{"encoder_arch": "swin", "model": "segmentation model", "dataset": "larger renderings of crowded toy scenes", "train_examples": 90422, "image_size": 64, "crop_scale_min": 0.8, "horizontal_flip": false, "color_jitter": 0.1, "num_classes": 31, "encoder_norm": "layernorm", "encoder_norm_position": "sandwich", "encoder_activation": "gelu", "encoder_mlp_ratio": 2, "encoder_head_dim": 64, "encoder_fused_qkv": false, "encoder_bias": "all", "encoder_qk_norm": false, "encoder_parallel_block": false, "encoder_inner_norm": false, "encoder_patch_size": [4, 4], "encoder_conv_stem": false, "encoder_depths": [8, 8], "encoder_widths": [64, 128], "decoder_norm": "instancenorm", "decoder_activation": "elu", "decoder_widths": [48, 96, 144, 192], "decoder_blocks_per_level": 2, "decoder_block": "plain", "decoder_attention": false, "decoder_upsampling": "pixel_shuffle", "label_smoothing": 0.1, "init": "kaiming_normal", "optimizer": "muon", "muon_scale": "match_rms_adamw", "learning_rate": 0.0028, "momentum": 0.95, "nesterov": false, "orthogonalizer": "newton_schulz_5", "adamw_lr_other_params": 0.00076, "max_grad_norm": 0.5, "cautious_weight_decay": true, "max_steps": 4000, "batch_size": 64, "epochs": 2.8, "lr_schedule": "wsd", "decay_fraction": 0.4, "final_lr_fraction": 0.01, "warmup_steps": 200, "weight_decay": 0.4, "adamw_weight_decay_other_params": 0.05}
Rows from block 4 of the encoder of a small segmentation model, named by matrix and row number. Rows with one number belong to one neuron. Each number is 50 + 12 x the weight over its row's rms, rounded and kept within 0 to 99. All counts start at 0.
After each neuron's rows are labels from the 100 images, of 14976, where the neuron reaches its highest value: "peak at" is the part of the image that holds the peak. Only what is clearly more common there than usual is listed. The data: larger renderings of crowded toy scenes. In brackets: how many of the 100.
# fc1: MLP up (encoder.blocks.4.mlp.fc1.weight, 128x64), inputs 0-63
# fc2: MLP down (encoder.blocks.4.mlp.fc2.weight, 64x128, transposed), outputs 0-63

fc1.64:63 63 38 72 69 33 58 48 49 52 44 49 31 43 22 51 45 58 48 46 42 50 47 60 42 38 57 60 45 43 45 40 45 29 49 64 65 46 72 54 69 40 60 65 47 52 52 60 26 61 65 71 57 56 25 66 38 55 34 36 45 45 38 54
fc2.64:39 57 51 40 46 47 44 41 49 84 41 48 66 68 60 62 53 37 62 58 65 28 64 55 63 57 42 38 52 52 43 30 50 58 60 43 50 59 36 48 56 44 56 53 46 47 72 21 45 52 22 53 30 45 35 63 58 50 34 60 50 36 67 50
peak at: top right (40); top left (25)

fc1.32:48 49 48 91 39 49 50 67 46 51 57 54 22 44 65 57 50 45 44 70 71 45 60 61 58 51 36 57 50 50 61 32 16 71 49 60 49 45 40 60 61 37 36 50 36 39 51 60 44 47 46 62 63 44 62 48 47 32 58 43 43 42 44 45
fc2.32:22 43 51 61 69 37 58 51 55 41 55 28 46 64 42 67 47 56 41 32 66 54 41 47 30 52 67 66 59 61 48 41 59 62 65 48 62 50 34 46 57 53 72 54 60 53 35 47 38 82 40 36 62 32 43 58 52 45 36 51 65 56 45 39
peak at: top left (42); top right (30)

fc1.55:48 51 36 54 50 53 50 67 51 55 63 45 36 29 47 52 43 34 41 35 64 45 60 59 56 65 32 41 54 66 45 33 50 59 49 69 25 54 40 54 72 44 24 55 63 36 28 51 66 63 57 46 40 64 48 58 50 69 70 53 31 53 65 40
fc2.55:40 54 58 57 55 37 50 41 39 50 51 40 57 62 42 51 32 63 48 60 55 34 49 61 50 53 44 66 52 54 48 55 37 47 61 40 66 52 25 55 43 59 73 37 29 73 72 47 47 72 32 35 64 62 73 36 47 30 49 61 53 57 45 71
peak at: middle right (31)

fc1.29:44 39 65 58 38 66 46 39 57 58 44 55 46 45 36 57 52 44 69 42 56 73 35 18 61 68 39 54 69 37 55 48 56 69 29 49 45 45 64 43 44 43 47 62 59 47 32 44 58 30 54 68 67 36 55 70 45 57 53 48 54 41 23 54
fc2.29:61 37 42 37 61 57 60 55 39 51 51 51 31 67 30 34 65 71 43 53 76 49 43 36 53 43 47 64 42 39 63 53 35 79 45 60 55 73 47 55 48 57 59 38 37 69 63 44 50 24 32 53 57 43 42 43 44 58 34 45 54 37 54 41
peak at: middle left (29)

fc1.122:71 57 46 66 72 52 68 63 52 71 32 68 59 34 44 56 53 48 41 60 53 52 52 53 44 49 47 45 56 37 58 26 48 40 45 35 50 44 44 37 57 41 51 53 58 73 59 45 15 68 60 57 50 53 25 37 42 60 33 45 39 56 47 35
fc2.122:26 57 39 44 37 56 43 48 59 62 57 34 61 61 70 51 68 42 57 45 43 47 41 66 76 57 55 37 53 46 28 52 36 41 53 51 58 58 50 50 40 44 56 52 38 47 65 29 64 55 34 62 21 55 66 42 56 54 45 71 75 36 51 56
peak at: top right (29)

fc1.113:36 36 34 50 71 60 40 46 37 46 33 76 54 56 51 57 63 48 34 64 46 44 44 56 62 52 46 59 79 41 34 51 56 48 45 53 42 42 45 34 57 67 24 49 50 59 50 54 44 30 73 61 46 48 81 41 48 50 53 67 58 66 42 46
fc2.113:55 45 62 45 34 32 28 46 68 63 40 34 64 43 63 68 62 69 40 28 67 45 60 42 59 55 50 33 65 51 43 50 48 56 29 51 66 51 39 66 60 39 53 55 62 29 54 52 46 31 45 25 51 42 54 52 53 73 46 40 47 55 66 59
peak at: middle left (28)

fc1.118:58 66 37 41 32 36 77 32 57 60 54 42 56 49 65 52 55 32 55 40 52 41 52 39 66 42 52 48 71 39 52 59 40 43 56 56 65 48 43 34 66 31 50 41 67 64 48 56 41 37 84 32 43 59 52 66 40 61 54 58 55 65 44 65
fc2.118:46 45 37 70 68 72 36 53 51 35 44 56 49 60 47 35 42 54 40 65 54 74 65 36 55 35 51 58 48 66 51 51 44 51 62 42 51 50 59 62 48 51 62 45 25 53 41 23 71 58 73 71 39 24 35 50 38 43 54 52 54 40 43 47
peak at: centre (37)

fc1.111:50 58 44 52 51 40 61 60 38 63 41 51 44 75 22 55 58 22 56 41 38 42 33 67 56 64 58 58 30 68 26 45 57 53 33 55 33 58 37 56 38 56 42 53 48 33 50 38 49 63 54 43 60 44 53 65 30 46 55 48 55 63 73 38
fc2.111:64 55 67 57 53 48 42 41 46 28 23 54 36 80 63 64 54 47 52 79 55 56 47 52 44 31 62 34 50 52 42 44 51 38 52 45 58 42 38 42 50 65 50 41 46 37 52 57 43 57 35 57 80 32 44 25 54 39 45 55 69 57 52 51
peak at: top right (26)

fc1.100:55 60 40 27 56 60 61 56 26 28 42 51 52 40 52 76 56 50 66 48 61 40 60 56 45 30 50 61 52 78 57 33 53 44 37 57 73 36 57 47 56 50 47 26 65 41 49 49 68 41 48 35 35 38 41 48 54 36 64 48 53 51 70 50
fc2.100:62 38 53 73 64 42 53 42 56 50 42 48 56 50 55 29 39 51 51 62 54 42 35 55 43 40 39 56 63 61 33 56 47 43 65 50 45 71 64 54 38 46 52 29 41 60 51 58 67 51 71 62 61 79 64 17 38 57 36 35 44 69 45 53
peak at: centre (40)

fc1.74:46 61 37 57 48 50 45 55 43 53 75 79 51 42 43 61 63 59 29 54 40 48 26 51 47 75 44 65 51 27 64 37 46 55 41 60 51 44 57 31 74 36 56 64 57 63 38 56 33 61 46 70 42 51 45 55 51 59 58 42 30 41 40 47
fc2.74:38 49 43 36 55 44 68 28 51 42 43 50 52 44 45 48 53 62 50 80 45 51 53 48 55 65 68 47 40 34 31 56 55 36 48 23 47 48 58 62 34 42 41 77 53 61 76 28 42 60 47 46 46 59 53 53 80 40 53 60 45 36 51 62
peak at: top right (29)

fc1.12:56 38 46 30 43 64 38 31 47 63 53 46 62 53 72 63 39 49 47 67 40 22 40 54 62 32 50 36 73 46 47 61 44 59 65 51 52 56 40 27 56 43 54 40 54 48 52 62 41 57 33 85 56 71 57 51 53 60 48 32 59 47 45 51
fc2.12:48 66 49 76 52 76 35 32 46 38 50 45 63 45 78 56 57 55 81 47 50 41 39 38 46 33 49 53 56 60 35 45 37 41 47 31 55 51 49 26 71 44 49 63 66 49 59 34 68 41 62 54 46 45 50 49 63 41 66 46 46 60 52 45
peak at: centre (36)

fc1.38:46 56 43 62 45 57 53 57 35 58 51 62 44 45 24 56 48 61 53 50 32 35 62 51 61 65 62 49 73 55 63 42 49 44 62 50 64 42 54 47 68 50 47 36 48 40 46 60 45 45 48 97 49 54 24 30 38 40 55 38 41 52 46 30
fc2.38:33 48 46 42 39 52 60 60 60 69 52 38 51 57 48 59 54 36 49 82 51 65 77 43 46 44 50 55 64 83 61 31 41 59 61 61 43 42 33 52 52 66 57 38 50 50 43 42 46 66 45 37 50 36 43 39 37 44 25 38 37 51 48 34
peak at: top centre (36); top right (35)

fc1.56:54 55 45 72 41 45 44 29 45 51 37 41 44 62 67 32 35 47 49 45 54 47 44 49 49 58 70 55 70 45 70 50 31 47 64 78 40 46 43 21 44 49 51 32 62 40 30 62 48 70 56 59 47 57 40 59 41 60 57 38 54 63 26 48
fc2.56:50 47 54 56 24 47 67 53 52 48 47 52 36 52 59 53 50 68 65 49 63 65 56 38 65 29 46 62 41 55 51 34 51 44 66 24 58 34 63 34 71 51 60 47 37 33 49 47 61 42 62 42 35 40 37 40 41 74 33 57 31 59 70 59
peak at: centre (42)

fc1.44:61 67 51 54 41 37 62 87 55 53 53 45 56 47 42 52 49 36 23 45 56 50 52 41 61 44 39 39 52 35 68 49 60 72 60 69 26 56 60 63 63 39 42 50 58 63 49 40 40 47 61 45 51 62 45 62 81 56 55 42 57 45 36 35
fc2.44:45 57 42 46 48 55 28 43 37 60 39 66 50 65 64 63 50 53 74 28 46 44 36 39 56 66 55 38 43 56 56 57 40 49 47 65 53 35 39 73 38 71 73 46 58 56 65 36 34 46 39 65 30 31 59 66 66 41 46 50 34 48 47 48
peak at: centre (42)

fc1.27:54 52 41 30 57 33 41 44 32 44 58 49 46 52 72 62 28 52 44 58 64 66 65 45 31 66 41 53 67 66 55 47 52 62 48 55 32 65 52 54 31 68 41 45 63 71 37 26 45 56 41 54 53 25 39 49 56 40 38 59 56 70 52 53
fc2.27:47 32 54 42 53 77 41 59 67 50 50 45 54 53 66 50 52 27 56 42 59 43 55 62 38 23 48 48 20 37 42 71 59 52 58 37 71 39 59 29 51 42 44 50 58 40 49 76 44 49 61 59 54 69 54 34 39 54 42 34 46 46 61 60
peak at: centre (41)

fc1.109:72 65 47 56 47 51 62 50 54 57 48 77 56 34 25 58 44 55 46 52 41 57 49 63 47 39 48 60 51 46 57 41 67 40 39 44 38 29 37 60 63 39 45 60 39 53 27 61 49 52 51 48 52 57 26 43 55 95 39 52 46 45 54 34
fc2.109:39 66 50 49 60 44 49 44 51 39 53 39 55 54 34 73 64 53 60 57 43 33 26 61 60 74 59 44 55 48 34 45 36 42 44 48 82 59 44 34 41 54 57 35 58 65 71 31 42 58 39 62 49 48 67 65 51 21 43 47 48 37 55 46
peak at: top right (44); top left (37)

fc1.1:80 47 43 41 61 48 54 60 32 60 56 66 53 71 36 62 57 55 35 46 41 52 50 55 43 50 39 75 39 31 37 56 55 49 57 64 34 52 28 43 62 51 62 47 31 42 65 49 46 56 62 58 41 79 39 40 55 45 69 30 44 35 47 42
fc2.1:44 55 42 34 61 46 48 44 53 38 21 34 39 51 55 55 50 47 57 37 63 58 52 52 59 60 52 48 66 59 50 48 27 57 58 55 34 68 48 42 34 60 43 55 81 75 51 58 24 74 48 64 64 30 60 27 58 55 47 58 44 45 52 53
peak at: centre (39); middle right (29)

fc1.102:48 69 38 46 37 56 67 43 83 44 57 61 71 44 27 66 61 57 65 47 53 17 62 50 54 52 63 42 41 38 52 67 33 56 48 71 53 49 49 55 40 41 69 34 40 43 45 53 56 34 41 40 54 45 39 63 51 46 41 44 57 62 41 37
fc2.102:47 54 45 55 45 57 41 52 53 56 43 62 47 58 84 49 47 65 49 59 57 44 54 27 48 46 51 37 40 43 61 61 70 34 41 82 40 23 27 71 28 49 55 33 52 50 53 57 43 50 54 60 60 54 50 57 23 57 43 50 35 37 52 56
peak at: middle right (34)

fc1.108:41 58 26 59 41 42 68 67 47 30 30 51 84 50 54 53 52 59 38 44 37 24 54 50 60 61 60 44 72 41 63 64 47 57 31 72 55 63 48 68 45 50 48 64 48 42 47 56 49 24 47 43 66 47 50 43 53 51 41 35 56 55 52 49
fc2.108:35 71 61 42 46 52 40 62 50 59 47 45 48 42 68 48 26 70 52 58 77 59 54 46 58 56 66 40 32 50 33 57 86 48 47 54 34 34 45 29 56 32 60 37 56 61 51 55 61 69 51 50 57 35 55 37 46 49 56 37 37 46 60 53
peak at: middle right (33)

fc1.6:47 57 55 46 58 69 52 86 35 45 23 52 54 62 68 56 50 52 56 55 49 34 52 72 54 45 42 54 44 57 37 35 39 49 37 35 29 53 30 63 43 52 66 51 32 50 54 47 31 56 51 41 54 48 47 78 58 53 26 60 53 51 67 46
fc2.6:58 51 48 54 70 58 50 46 41 28 55 41 62 61 51 50 47 31 73 43 57 63 28 34 40 47 60 14 63 67 44 30 41 52 61 43 50 70 50 48 47 60 56 52 52 70 51 55 51 61 47 43 55 50 31 33 58 31 34 33 65 49 55 39
peak at: top left (25)